config.toml
time_shift_ms = 50
hidden_act = "geglu"
moe_every = 2
final_lr_fraction = 0
warmup_steps = 200
weight_decay = 0.03
Rows from block 4 of a small audio frame classifier, named by matrix and row number. Rows with one number belong to one neuron. Each number is 128 + 32 x the weight over its row's rms, rounded and kept within 0 to 255. All counts start at 0. Numbers have three digits each.
After each neuron's rows are labels from the 100 clips, of 14976, where the neuron reaches its largest size: "lies over" is the class under the peak. Only what is clearly more common there than usual is listed. The data: melodies that start on their tonic, played by one synthesised instrument. In brackets: how many of the 100.
# gate: first MLP gate (model.blocks.4.ff1.gate.weight, 768x192), inputs 96-191
# fc1: first MLP up (model.blocks.4.ff1.fc1.weight, 768x192), inputs 96-191
# fc2: first MLP down (model.blocks.4.ff1.fc2.weight, 192x768, transposed), outputs 96-191

gate.393:167136152127134118090148094012131150085085098119092136144151132091112111095084127060090108124113130042148124195139138123115126129183123081125127161200113151121128120125066122134136128126130139138148184161130127094126191128139162077126124118153128175109111096135118120131136180137128120151
fc1.393:083121111123121127160114149213131098135164142132164098123107143144124131169153127129163136133137131149123130046124118136141128126070149134127128100084182109141146153128199112125126127109128119119103111118052138154135057114110100153118128115119139074200142145125169129132133055135096136082
fc2.393:097124133171102119080129142140124137172057128091128112070079127129111077125099057141149129120108122171146205112127131112127129126135129185126152077119149126151128130213121132127124162114087124128086128139230104173043094136140139006093146095098127121114148133165164220073135090166122196182
lies over: F5 (26)

gate.566:107132101100129128069121115126127145190209117130134099171111067116119117124144128125126126146132120127099176127112104073126138191141125128128092116109111193146127127092115092082071039125143129140146127195134133124172126000108128118129133153115119173095143193182190123125127099046181123192
fc1.566:233128143143127144175144130136166114078145146122143144068172122136142140125106098027087075108128129160112133171159125132141132123132168128120142141123105122094139131152172146173178173132132138102105142094126127122071120152159018120121092118159133056129152097130155121157077114134130116082
fc2.566:110111101127113126167082140102128136127168134092105142134146094128120140170094146114134122123077120177141135131129200128125135066156122129141113118107127042175157123122148104126144119113241119128106129187151181127098152107176106151111154110131114207111131113134135201117185183090128133167
lies over: no note (92)

gate.164:097161211107121184128121115152114143137094123129130134098129094137124148077176141112099146077109098120166139130136117141140138111142135128166158107151138129136185123113187125123125120151094123092108143118126116105084124134078127128073128107091134124092095147125164134129130141159108128094
fc1.164:115175193118103196121130165137117124125113160128130108103138085128120138066163141098096132036124107087127146165149134136138178115221130149161184131139128125114203135105164118132117116163121111123077155126129103108121128127082154127025131096124142106086087129126168102148123124224111126100
fc2.164:128119128126110123147137140112220122127127181110054139123126041192119142133080128133130091098148133142130142110129151125234148128127145133115114103129145107111124139126143155101074142123122109113126115098127123135127108125129190075099133115125130130148137121119127035061128125134125113141
lies over: B4 (76)

gate.689:134108122084099133133129125094124125051133150091134137154190129135148126181191129144104106097126130122117112139121121131170128115093170128128128115121119112128131133149094129097193117167118124107130141136131133155126116129109034143111173133101128120167104168177119104204123112129113058090
fc1.689:133126116076061125160139125090127124124128146103092149184234113131139126238207123136099129123094131128121118130117125134158137120106201142129126100083130124130129143129127117102224117144118119101134139129135137149130117100072051127115156132116131126123112170192116068177127101128123045064
fc2.689:081142103133062153126124144123076151133142149042128167114104113214100122132119129139082107139183131128089127127145127125128134111086161168111115134094100126129135107127126134105125101139149136128145135115134126114127078130113117136125068128131115146139127138127128000132126139134179028129
lies over: C6 (95)

gate.661:128128128128128128128128128128128128128128128128128128128128128128128128128128128128128128128128246128128128128128128128128128128128128128128128128128128128128128128128128128128128128131128128128128128128128128128128128128128128128128128128128128128128128128128128128128128128128128115128
fc1.661:128128128128128128255128128128128128128128128128128128128128128128128128128128128128128185128128128128128128128128128128128128128128149128128128128128117128128128128128128128100128128154128144128128128055128128128128128128128128128128128128124128128128128128128128128128128128128087128128
fc2.661:128220128128180128128128128128128128128128128128128206255128128128137128128128128128128128128128128128128128128128128128128128128128128128128128128128128128128128128255000128128075128128128143128128128128128128128128128128128128128128128026128128128128128128128128128128128118128128128128
lies over: F5 (79)

gate.350:129128124183142088116050126122101112127143120129053094082139187134158080071131128131131104088127224030076122150103139089130127071165109101125134102252113103093097140128121193127029129120127153163128139115198124128078128144126090139126096083142128166160112134107129132116162065129127133105
fc1.350:146122148167123118111085124130108124132130144122005088102146186117146124088129128121138102114124176040109105163108137136128071085127084130126109100211103098090084140129109161135000134110127148135161117102204126135093136168134120128127138095132122190198109131119107104128181056132116126128
fc2.350:126123183195152105102100127122121136151126124154091129145130141101151116128128109140127157151111118128127132129135139193140131023187073136130116129191128130120085225129102124096074129112108148124133134158129137018053131120115148131133081129165108154120114108046152023131128168125140129195
lies over: C3 (59); A6 (30)

gate.122:054152136131093128142129144121129089131109137144098057130130113139103136138111119112133103119131198119147128152140118134133126129103140206127098130162100068089081079177110163114105099122128131133138138175128126187127090124070094111135087126131154140173127172163161149152131123146139108099
fc1.122:052143139128076127132089137127129111127129131135120061129126118130129093137112091120133105128165238128161127134130123145119133115096134174052081127166108065107094104136083180117105114123129129133131141217128120175124118106094076079130094138128140145188121174255149165161153128178130096106
fc2.122:197109127115073075144098143122117136146121225120069127175151129153137132136120101125120093179131129145101164135126098111191153131128125122115088122146126142128146193151133119153077034131135151104106128126128160108125130109086082108193109138126152129109128136118149049126158204106124046151
lies over: C3 (87)

gate.26:130169107080121148211165134105133123177128114129117139109077176155097124126120183141084137114128077144129129129147133156126082134131187180132128128140122125155123063104088119065056139157139122125142125075148139127182126195112130024163110139122118159129119038116113124129132119085000105138
fc1.26:131091160132146160051129131132114131107133159127128122134150115121129089141120091110157106134118155126129127120082120125154191118126117083130125127189132084103130126140150128214138119128115138128128128187091078124125147067128136174127140107116182100147175128141141134123124126139234143082
fc2.26:161128082150119122134116099152154124126159113159169136085212136158058127120026115154131141129151149122119076087203174149171125131127125077103102129147118141159154137101123125212130133142101118125104154131127112083137128123165125179130129151119146162129078129131082189026103158157127164135
lies over: C#3 (48)

gate.152:177128171074128128128128128138129129139128128128110127209190138141128128131128128128129099131127128143128128128128128128128113129129128126128128158117128131123127125235128129128128128128129121128128126128128128126128131140127089128127255128128127128128120128128145128130128128128128094128
fc1.152:128127162072128128128128122133129128130130128130129128222203127174128128147128127128129128128125128128129128133128128110128128128129129126128129212085128132126128128216128125129128127128112092127128080128104128128129128128128109128128223128157127128128121128206130125130128129128147109128
fc2.152:130122094125139129133065128190128153128129128128126125128127085254128127128127125128160138128129149128128137128124136088128125128129130129122128113126093132128128098204135049131123126255126097129128128128137133128129045129119128134128117138128121118129129125128128120128125145127183128129
lies over: C6 (86)

gate.278:128128128128128128128128128128128128128128128128159128128128128128128128128128128128128128128128128128128128128128128128128128128128106128128128128128128128128128128128128128128128128255128128128204128086128128128128128128128128128128128128062128128128128128128128128128128128128128128128
fc1.278:128128128128128128128128128128128128128128128128128128128128128128128128128128128128128128128128128128128128128128128128128128128128128128128128128128128128128128128128128128128128128128128128128193139000128128128128128128128128128128128128000128128128082128128128128128128128128128128128
fc2.278:128128128128128128128128128128128128128128128096128128128128128128128128128128128128128128128128128128128128177128128128128128128128128128128128128128128128128081128128128128128128128128128128128128128128091128128128128128086128128128128128128128128128128128128128128128128128128128128128
lies over: D4 (75)

gate.452:127112128045128074130153167055151147149194143126134122204085059077043128088133145098132130085055116140185132103147142129145139127108090142076129107125131106127098109233173149124152129140230155148160090132120122106100141125144147159094119136138149114129104134141131126177144114104113129136
fc1.452:134161129212133156122092087225112107102106135107106122055167139184162137160081125181116078171169130113089128169105120155113134122146181122161124158129115158139197145097084101128151128112021113100093169121132152179170123077126103116160141122112110145125148127107127122024116136130136126144
fc2.452:127131146150114129118110072147197116128127125123071136115133175127096127126128151143162153122155125160135121114097136129132062128181132124118151179122157125148156133135122126147125162116088078128102144128121124135126091112104157085139133132129056110131136132104145233122149127118098127108
lies over: F5 (37)

gate.217:125111132116103135128146112107079126159116048122118137146128130137117059129183096249077135134098219177181131130127135133155129140157151132149123092123122112152126144152149149102165148174117113042094105079127058149167145190129109201109110115129119190122093130125196128131119082129149129128
fc1.217:139166115116125106123098126168158142025132164132131129117135123127128183110096148068156051100124075084042090132106110146095128115120117117106116149099137152121109136101081101146125094129141136143136129152130199083118135083142152068138128164135127076120159157134081156126148222119110135177
fc2.217:129142122105122130101085117242168127125128204082104129146168116140108098107128096075167194075157135121113123119143126126107117133124124129127185101137195173100128119074134153130145152095128115119134084183096121156126102139131126149127100128122074128116155125127123235128137113132118125151
lies over: C#3 (51)

gate.684:124178125108036092140088138128131152107172107188195082138128062115110081121139102153114125124046143162128110139128170131128152146165102128150132255126163150122080127128119172139135133110166156142099120123042142122097088154189165116109145128115116165143135135219060122098138131118129132146
fc1.684:119112128136255144120199107101143069132078151080099129133114171128138186128105129070133124136220114131126136095113101162134113118097131129077122019130085095132133090118129097126107124141110127120152137130243113128180212117051075155111127126125138114130080117127172130189129113152126128110
fc2.684:120104117130127139134118132128125124123145122128062059112074194117123110104163226128126120119129128178142103130142121147139149134105125137128113100128129128187123158127158131160132200126188123126132120124140157143134121142106126103129080136127115128152136143076143214118064212130123188124
lies over: F#6 (85)

gate.697:128128128128128128128128128128128128128128128128128140128128128128128143128128128128128128128128128128128128128128128128128128128227128128128128128128128128128128128128128128128128128128128128128128157128128128128128128128128128128128128128128128140128128128128128128128031128128128128000
fc1.697:128128128128128128128128128128128128128128132128128128128128128128128141128128128128128128128128105128128128128128128128128128128152128128128128128128128128128128128128128128128128128128128128128128147128128128128128128128128128128128128128128128128128128128128128128128000128128128128000
fc2.697:128128128128128128128128128128128128128128128128128128128128128128128160128000128128128128128128128128128128128128128128128128128128147128128128128128128128128128128128128128128128128128128128128128128128128128128128128128128128128128128128128128128128128128128128128128128128128128128128
lies over: B4 (92)

gate.702:128097051067099101138136125124124192156106132100133128109220154143154153129129130107147136145128136083140156162084110185111147106106130154098160065125127130112073133153167104106124135139160130157134167131049128149107082101110222128158142121152139126141113100101108031128125122140077099127
fc1.702:161112127134132093124120118132245129205096130186130073096206149129168129138106131075149144129133161135145127084135144105126107138128120135100126073126145125108113158232152161124151129148134139135113109114105079095125069096113128125116144115084105132176129147154104127131095086112046074048
fc2.702:174163107126087124146133112126122071137104128132113199172147129135129128128061135105098156127125103176141136130121142135166103142152122101135127022152108155124131114129138128113133140156114134122103143096166111130140108152098117120135151117119088120149183107185137128132106076128113026126
lies over: C6 (84)

gate.287:129121112112090156168127165137007155115132119123123128150116129093165125043117127133112133128157111113075159122119078126136173122138204139144181126132081110129117195143098118131135139102123112110145157115149114121083121139057187125118141098123143041026175131141129095133146134158127144133
fc1.287:131106093155086135131146148132170128093135117106155130128061120058172123128127155059108113148108129147062131147134094058126139132126168118092150142103057119099103144137112129196039148122129133133137123130126140127134060167128166126114121117113161140123130131143141106130136136088217125080
fc2.287:126083139137130142122111157105133186163131130070128139172129136128108135118017214120137103139143137132127127112132125116175132161134113130105134126154140121117165131088128095084129130078155128043100109078127140132148092046130198112137123142115122127143109119177135037130133153131103129114
lies over: C#2 (90)

gate.407:127146127099123132068115139154182117127126140100127089184135146135173130119155114153087143165172101183090126112160169163115203120141089150169142122102124120154109106102137150119138130103108128128139128131120137135126159103167061131123115125122120132138123137095129130118126166024121111050
fc1.407:126125128137161128183195103098075154121158089128127124074111050131128128126125153111148129053084128128169144171103110174138051129116157126065130098154119138101164140157128142130157100144169124101078121122125159121071122135076146140129124126127199118081166107205167128110135113137191217209
fc2.407:183098162113157133152127104078113129131163109080186103089061128135133121120128122137124104010109119169098155118142127144130059206107075139088128148092117110132101108097129136132121136152082181135082139165127186129110125114131128069102168129125112150203129130230129212191138123124136227129
lies over: B1 (74)

gate.527:107081174047165141130126146083137146118128126128131137135141086127152126127111128128108188126123126096079198094074167117076154099130136099124182129127127044196118170137135194075157133104122170162138133153131155078128137115123139126115128131128135111135100129132141084199158129147138068126
fc1.527:128156156128144134127039130118145125131137107119132133126112118173122129112114140055152147112109136146113113159130129214238178106133111132125124144063149219117121026114128125155135123159167133144131143157150140130110091126148117129153113110141119178144096091124107072080128127110137122110
fc2.527:186153185130123111131122143105097131115133101128094125163053136147099135173104113104141121128134197156058118109164116127119191175155095101134105130168114127128157178194114223112124118125143104142126079100153128152115119169141140099156120148119128128186106121150153079129136121134129129049
lies over: F#4 (27)

gate.654:120123124112122128105118124147146127125157117046121073118124078144126146124166127120093214130145136129126131105107116000042200140187128093132147109116127104139135113166191072157073151098133133147091164125139123159135119137136108198132115128118055127111127190113127109144128131129128127148
fc1.654:121150111105118129125124184133131177128146121084171059116143051133088142126126130146045183131169139137137128111116086000061208112170130101129126105060151092130135114129128101135105133131139146139107120119129120122128122114127063127138126154138084125110130124128151095171138145133128120140
fc2.654:121127157138128095126121133175064128048129097106103127112019099128135142115092144128127169122127118098131128094155144158151120127116154146131111113080109105132119123123163110142133060079128119095135107122131110125170128125132132208198108132122150102131152110102105132118205150092128144097
lies over: B1 (39)

gate.65:148127118126076128128130085130127126129129097129132226128191128127118047031099128119129165191123135129204124126112140145124129124128128128095043106102129128149131128159130155144145134247127129120142150128144127096119140145128121171129126118131128154149127130155084129129114128125128039141
fc1.65:120128151156129143126128130126028130122033128122118000128066152119131144210128176178128106127129109128058128131255123116128128128127128136180168155156129127118126114127110127113057121128128131079061115139129130128133128134128104128125140141125127126124127122084137115129148132132105192120
fc2.65:038120152148145122129125124163141164161113139129115105190111128128128142129065127124212135110115135132127132128129129160138151144119128158107132138128078135228215255127128153191135115028126111158113128126128109132126127159127128106138153179156144133108088134128128145125121151126094127135
lies over: F5 (90)

gate.348:126149190224137177111131119133089126114121128093122221166124077122134107123123128100158127217062129203128096102128148137123125207122143084142131079118122167126067096120112147144125140177090138110131132093132128124141117118099155165208135134133126135136103143140121132122123186129132069255
fc1.348:112061117130078127126135132120138114134120139146125093126128152143159148126133125155050112062129125068118150132064054161130106060150125146126136125126113040115167143144153111121123121112151089193122106167116147128114140125115102123073130138138153127130157137155125119137159140110132246067
fc2.348:178126129096135134133112116103128105219127103142117176232143131117101134106036131098093169134123128139130130148134083130136186132094123122127130124062106109130174197128119129155155120108130121141127166136133131181131120106098061149130150123138109128145139034136131233123134123183122145109
lies over: F#4 (46)

gate.370:165128129129128143062223143074156129112212128118143117128068131118115118113137102070126137134130125129237133126125126136171135123125143047158144117142134121091131123122123128138163122150158162143130129043128120072133072126139067159131123120126123128101110113128193149117128144118081151024
fc1.370:087135129164126101131041109203092155145018131172121118124160136127163137140125199193135113120128129147074117127134129115082123129098153239126104129108134130125122130152130143093129126113088132130120127205128128174136202150128163107128129134129128116132167131127109110126130115128155098168
fc2.370:131117110207126128152136134233126126073139104136206143129144159119135164180132201150142120127127121189129119091129119123128135135128102154134137157121118128127124133129115101143102196114128137115151095115132117144119126155051131054128147104111122148105139119129149223127106124096131121128
lies over: F#4 (99)

gate.715:167138068136136087132125198118235138147126128134115124131149098116141133146099134141128089125117113182118148141135127081155148088138145124165118152074188072093137153152146098126144099169153103087165199103153141125136094156139068123099132110165165130137143090130112101125114111138159139026
fc1.715:126127219130113108109124096152116166129126079124201127220094118120143138129124118117111151140130144138111092149182038119132223070141170148123068116111110145133138103175115176091129140138129160129077110137149160109125160173134108100154133148130148089123077185048174127127129125118137123126
fc2.715:102147064061035113131129156142128133129080137125117123106133128135105151091144104161108133111132131180106092147109128079135127134134140127164143119073037060112096102218100163178126128131128147109144164137159129128129026112092135126133152090153125126143119143128173134137123108082159164167
lies over: B4 (94)

gate.704:120120191092106080134124109146139168101099116131130112164116114171142132131132138118073126151186107187131073122131119125128108212155141129110195152205117086062075164168127049127116115152151157129133109158139108109169072079171093109229126125151156157161132137053170138102179122100148047129
fc1.704:102085139107105100109092077128135156134096120116129066170140059139141126125130141117138135130134130113108052126140122140135104137125150129130159127176118131078097125189101044123121154132150158127185112163133081127175104110147113156116127109131132187187136183000149128143150129134153055112
fc2.704:133123212124132134101135130169128124125070121125128122131137129156129148083143128159127133203154124122140127152124117108124121200133122172123095063109113134147093135100149054081141040136125132223147130126105088176205143136077109127134129125140126129139134151071062062151141192184111044133
lies over: C6 (82)

gate.724:087069104128074127079139143126117143080165138073122116161128101119128127127100071067128153139131128128090126132128128137155181122000170127166157128118118149129127129121128115124134126124128131128121118130128090134127153110131127114210133130134078221119134140124154145186155131127127135111
fc1.724:054091098128129128069137169128115126088192154122128132133128130122128128128095005071127169141131128129087128128128122136140176086000140110147151128128119130157127130099135125123128117125122132127126125148125092128131172109128125109182128129129050184108135139127177150150152129116126133118
fc2.724:187127112142125151127129126182128128133094128132131127129131069128149119132128081140128013162128150105126209127115127125140127142179189170125131087131205128129128150126147124112140052137055045136176196110127128133111135139190076195137122127124140128130129133120128000134128140131126131111
lies over: F#4 (65)

gate.333:159207118124120128127120115126128138136145115122128115128121127120185117139126152130144117162127145169112129124169120112125125118135127150163128187143170143176126106129128116122105111138175126076123170187159128135255069126162215131152129128127169122132097128129194124127134132129003068131
fc1.333:117029146096129142129158140102127100112069134129152123118106128126119153148122119125088133113128122105135152129083125135120128131123129093114119068124118101118130136087125127128136135127108130204129006122073127134076148169117028125115091119128130139127126129090109161126107138128193178119
fc2.333:144131102112142114129145123119159129159124132194108129034126087128084144132152148058110101121162138102138151131129130128128172134164128128130143128099141105192055128101128146189130127163126108211123129175081139128124102128120022154132133138073131143161201101151128126133161150159184125135
lies over: C#2 (47)

gate.607:145182118146145127119127099178104097136166139134150126141130091115159050127137124128128113121088133135147129115102125145085109128148151129129121119181132123102128145137169128100204174158157120079128148157232132161194100127080128124110107147134205160115120101177060096130198172121126124123
fc1.607:125135138129122128143138156054159127129035102130134120125126132129084173133127108123138176146157186124119154128124105125158143123123133113113130148132098135135137110129058092127060095119099114159143122092010102091069153156200109124131134121157071116130138130128220098129121096106089134123
fc2.607:017129147116151122111167079154149074142113071118119103129133175135128140167127161126128138126121059123052106126082156114120125125134128142128160130097124113145131234127203090204170119116128122215116126109097137134128127128128082119119128186128130114159124124134127129123153141130128128139
lies over: D#5 (47)

gate.750:131124127099125088130100139112128140144128123089122154125133082129126231123129132128240134083125107128124127130203094144115127079130126115125143123054122231160128157132126126128131129135132092129131013178158118113128128128078084129173149118128140088123121170133129127141170000128124109115
fc1.750:129128128149128133125126126170129076108128128164128096134126149126120035131128121128060115135130131128131128127030172120136138215135128132127120156192132072103128081128128129160127127118127128125128225127109158156128128129171134128041115136125124163128133074099135104126046190125117161165
fc2.750:156137129164129135179116030111127128119083082118127130160128128129120113128128147085129122134081153117125128102121248143172128119129121109132154106118102138127088139149132217128111119209140129134129127124072128124137127128146192158128110128116128137156151071084131189082127175128128164128
lies over: D4 (87)

gate.189:161114104150117127153140154132095141162140104116159174071143094121125233023121146107111125130219131188100137056122137092164106127194126117123155133134132125129145147132132176127068144130125126145121136120093039111091130092100142215148128085054101159088152081159087100041149140117200185111
fc1.189:129124048158100132174126121127110132137117127118137162072138079119137206021160127127125128144179135190129135107128122087206130138179124129123172137120191149124156130132159130119120147118130120136174151128117091119090131130125134207146094124109105148098124120124028092058103142181222200113
fc2.189:112099135126116162137137154065125078081166152122136131129110130111151225084111102140129065148142128158126140128139215108125162147153126152134117128107134101103052127120099127124115132111134098113118143135125136011048130109067134127083131128129130132160123159127130087130116134120070108128
lies over: B4 (99)

gate.3:129128164193088131137149132112138063188132088170139145114149130145132023128124139249130158177158173114159180114105150112128126134111187121112151119156131065127136114110149126102154132113097082133146046088135187137123127216128089149182077129213152119126159097109146040099098126140129122134
fc1.3:110126153151114124108187169124131130132168191133048080143160114103127099137085141103127100186166109142121108189156111157132128152112132141154233142118143110179063181044126054074105126140130141127129182171128120097189128113247141107098117129135128128130122127132128114094182103072121097162
fc2.3:096105157130110127157139105089223090141067138143090110155107120121138159128121076091134173132131120142090162130072115132093165174115177132107126113123106072127129121103112037123123127137145098141141128157146109065069112125141136111110130125146049130091194104107127128178092131148102126115
lies over: C#3 (72); D#4 (26)

gate.681:161098132120110120109121152117136124172150193109117202161129163110128201093159176182112122179141124255157132107101184137112082146137161117099086149120134203129124127202125061162130157167134098125124126148172083136114105119116067118150131118078142141137130133144051125119086140178153108075
fc1.681:092133124169131161126133008118142129096136043163121140107091099152139092163129127132177178045122122091143134141162057127136150098113128107207203155122122063127144128064128134114121130095162175120133112115120190203138120130130133150080065132189129086131134142080177120169113122127141150197
fc2.681:170124122214124136177130133129180131109094128140083139120138163132086149123173146136135144128125125083146128144125120155135119122098097155091223130189119130132124124115113159130122162099082131215078140128077102222101126131153176147235130134123106148111122131159140220126127128122139167115
lies over: C6 (94)

gate.659:204130190074151179138169128161128124131126132121126144151134138112096136126063151138103166127125127126166128108142108131122146122126120096123122053100167183120068134133124148121195046160188154103143136092186158081068109150094128192112102094180152140156170167160152078122170094093164117143
fc1.659:162128114161155109208132118132064136129128114131157133130167140161077091121093138129130186161210135156150037169151126135111255123130114083137132121130160128112241140077109190129143116128119126172110121148097108137102141156199177124067098112134136066114128103147138133058116143120126133118
fc2.659:135138121143190101126128112158148139100130120112140159133123171141165170126141141146107125129093123147145147136137128134086138143105134114113138124226106127158119089215123116109122105159122120169005132133128124070114109131129129137129127143120128147108133127127015069064209122131114162151
lies over: F5 (62)

gate.692:068129135123138116093138123125122076128187044127125138145112118132170093132112128127186146173121175144128128142130126089150116157124128116122147127165128155090129116139126146109123112120132111127136105202161109128136062136139151126088129128131155143143074133132172128123117133049134126129
fc1.692:125114112124103143154133138144148129103124152119167128252137129042073109134105149184150158190108166120125152094085176125092154168132104128169108149120117176100149130098120053136123130129120145104141125134125124118116144100123124150255132136150128086133109125132135132154128128146112097155
fc2.692:139152144140133129198115093184106132130132170035130132091128154119125144092130115145164091125127148159099131087135146122132119185115137177125117128122131116083124150148116130129135090138094125129157119128135123158160136137170115178191100125000142097149116186079190124096133128160129123189
lies over: C#2 (82)

gate.401:204132129131127171152028134135125114163173120120079129169126208193128128121107113115128041128130078119113083128208117141128125125131167147162115141120126148107130129213129169108145158108108059115122119071130156130159082127128046114140113131136118215128111164134125129155129106176171049125
fc1.401:039124127119130098128165140123128162111126181127127123117094034083126126142148133129128216130124181140136153128094132117129131128125124121055166091166129101174128093126136104149067108149140169152128087214116105133099203128127212134118142116119167031148175115123128135128104136058063180145
fc2.401:127128127108162113135178068126127132124126072097192125128035133082131069128084068107130094098125129131098134079131122181128202122135124127124123122183136129166123173062108145171218121112126117126129122130106145131129141111141160080129167128128140128116128130162075255128128111127115124120
lies over: G#5 (71)

gate.112:133116101115139162124128061011122124111117127175157108129135166207107196088132076125105204167136139127128115099127129113131110154126108176125119116134140160129124110170190081142143106119191154165107207132123106129106129056118142093136076093136127139169128093094131089140151095099107098150
fc1.112:114111112129150131122140126043105162106126108146159113125127156147063149041138000128095176161150127135112128134107125121132126143125105197082122118126144177138106081182141076135141109101173149170105190132230126129127123042133132119137088102128155087143137093096165091129154098115117096149
fc2.112:125138127147106108120155080103089170102140136158072102189110101129130121156165078089113127107141138127117129135128136115107141081194119065127126121137106113079096137129117192104189114127132125163128124137123174181144144130128074148151091137139087050152170092053128004120151118147091057145
lies over: F#4 (99)

gate.629:143100110111129196113122102176144130162108125143138169121178123142127149210102131122133115122123110130132117127192150111012107137137145104169058128098125178233142143173128124111140137113121065130129184115038134143119105109164058139112131130029125137160095120127121148137138184118128000114
fc1.629:144103115129136180094131103189131130157115128131134164121230130132119127237106131096130104125121127129111108127171129100000104131136132130185114119088126188135158149138129128099134131124122059133127237125050129128105126104146057136117151135001110152129089119144124138159132161125123023119
fc2.629:127116120069101121124075129164156131108136183143107129076148137255139117149128137126123145105106135129219045117122152127140133133109132137186130120111130145121119061128135124096114130129121128154134179127136128089124128126085104115086103145101119130133129140100085050129145107169142100119
lies over: G#5 (71)

gate.577:135121134091172080128153152180150128138166017126147119175083069149052156149130176111134147108139164158100121114147161134113204146118136126183119130174055106107127142126124143149128083130232088142128110167121107064175105168141131159093147114183152109126072123176149118133126106128117086085
fc1.577:134042130118132107144167128175168110148126093154133132123099100182058126131133142181124125112103127070123119129116148139129199122092126139154123072154131121137128108137091129105126066145202158150117139152111218103127132122137191151139155132142137101128129125164141159130106134128123081102
fc2.577:129191131121132173213122128130071126112144175147211150132124025157186179100088148096129120135132150132128128131141109156133148127165129108114093128092175154127086133147075114087128123128109153130100153096154137092107150128110136138117175093058127127128149090121115000152158137203193096129
lies over: F#6 (69)

gate.157:101122082123130000115128147146100175188166132200135139128128167088134040111050078105164132117109146138137119110103172130128123132160128141179153166118145123117111131147111122131135135062185084116128131169128132122154128124132136014076126112114125154111053124126129139120105132171144131131
fc1.157:120118068121132001125123154130109130153162127177151134135130153118145014112116058104186136120103140140140124121095157127128128128151125139162138138118131142121092139136129106133131131044147112128128128169126129112137128124144128000070083116124146164117062114131177140117120126173153131113
fc2.157:117134126121161186125130126130147196135114139137072128128184139114172123142136095129132125100128148107119142172120152020112171127127086137132094128224124118128118128128123131122118083095132127134146112097130143129126162116121129083124131106097107143093131136139139030148150116130121165086
lies over: C#3 (83)

gate.574:123163139134100055084104031123125032052058090029022129124125101142154146138127122124109186128195103147133126115143141123135188103120128125128241132113129128128159096140128122122138098128131116135129103143155182096102136128123142120139113129123114173132107124128134138107123125130131113123
fc1.574:108156142136128055119098047098114059128078103080046128116128127130189143130126127128108143129144122144137132114127146118132208054121146107127182129129130091129127118134131119124128110133134126130122109221147157037120149124133169126135124130125104172128118115127130129121129123130130086119
fc2.574:136124127127123128164129121126149128130103119136139128132139125113135124128129128128125000128174104129063124127169121100117137092128120126103127128142137128185227130132129105128135129099123134168122098022123123128134145128128154122164128127142128143190132137138020131131172123140128130081
lies over: no note (100)

gate.758:120157128150167119093128220081123120080104128128056156130135110089120097115141115136030124121115157151072136228092177126040219092179127130135127092131164129158087201137126128168045136147151116106129157112155124123121128124104149121197128124139120100137121128124148135123154137105129120136
fc1.758:130097137107092128164130100186129160150134144137239071091165140157139154148081133121225142129130103123139133063143116099211047125070128118113107130156071092108153020129141129073168121121080131148122096131115145129144131097146108123056127140089141136116137124141121127131127119138157136122
fc2.758:134119129128127138147093115119137101142131090134210132059132128123121057118120114135128131133126130169119164131156067161119142177128134196123121027137126180167171131150092130128172115130178122117111071128117166145130146126124124024124086067161128128110128148151200135087113131125154188133
lies over: D#5 (90)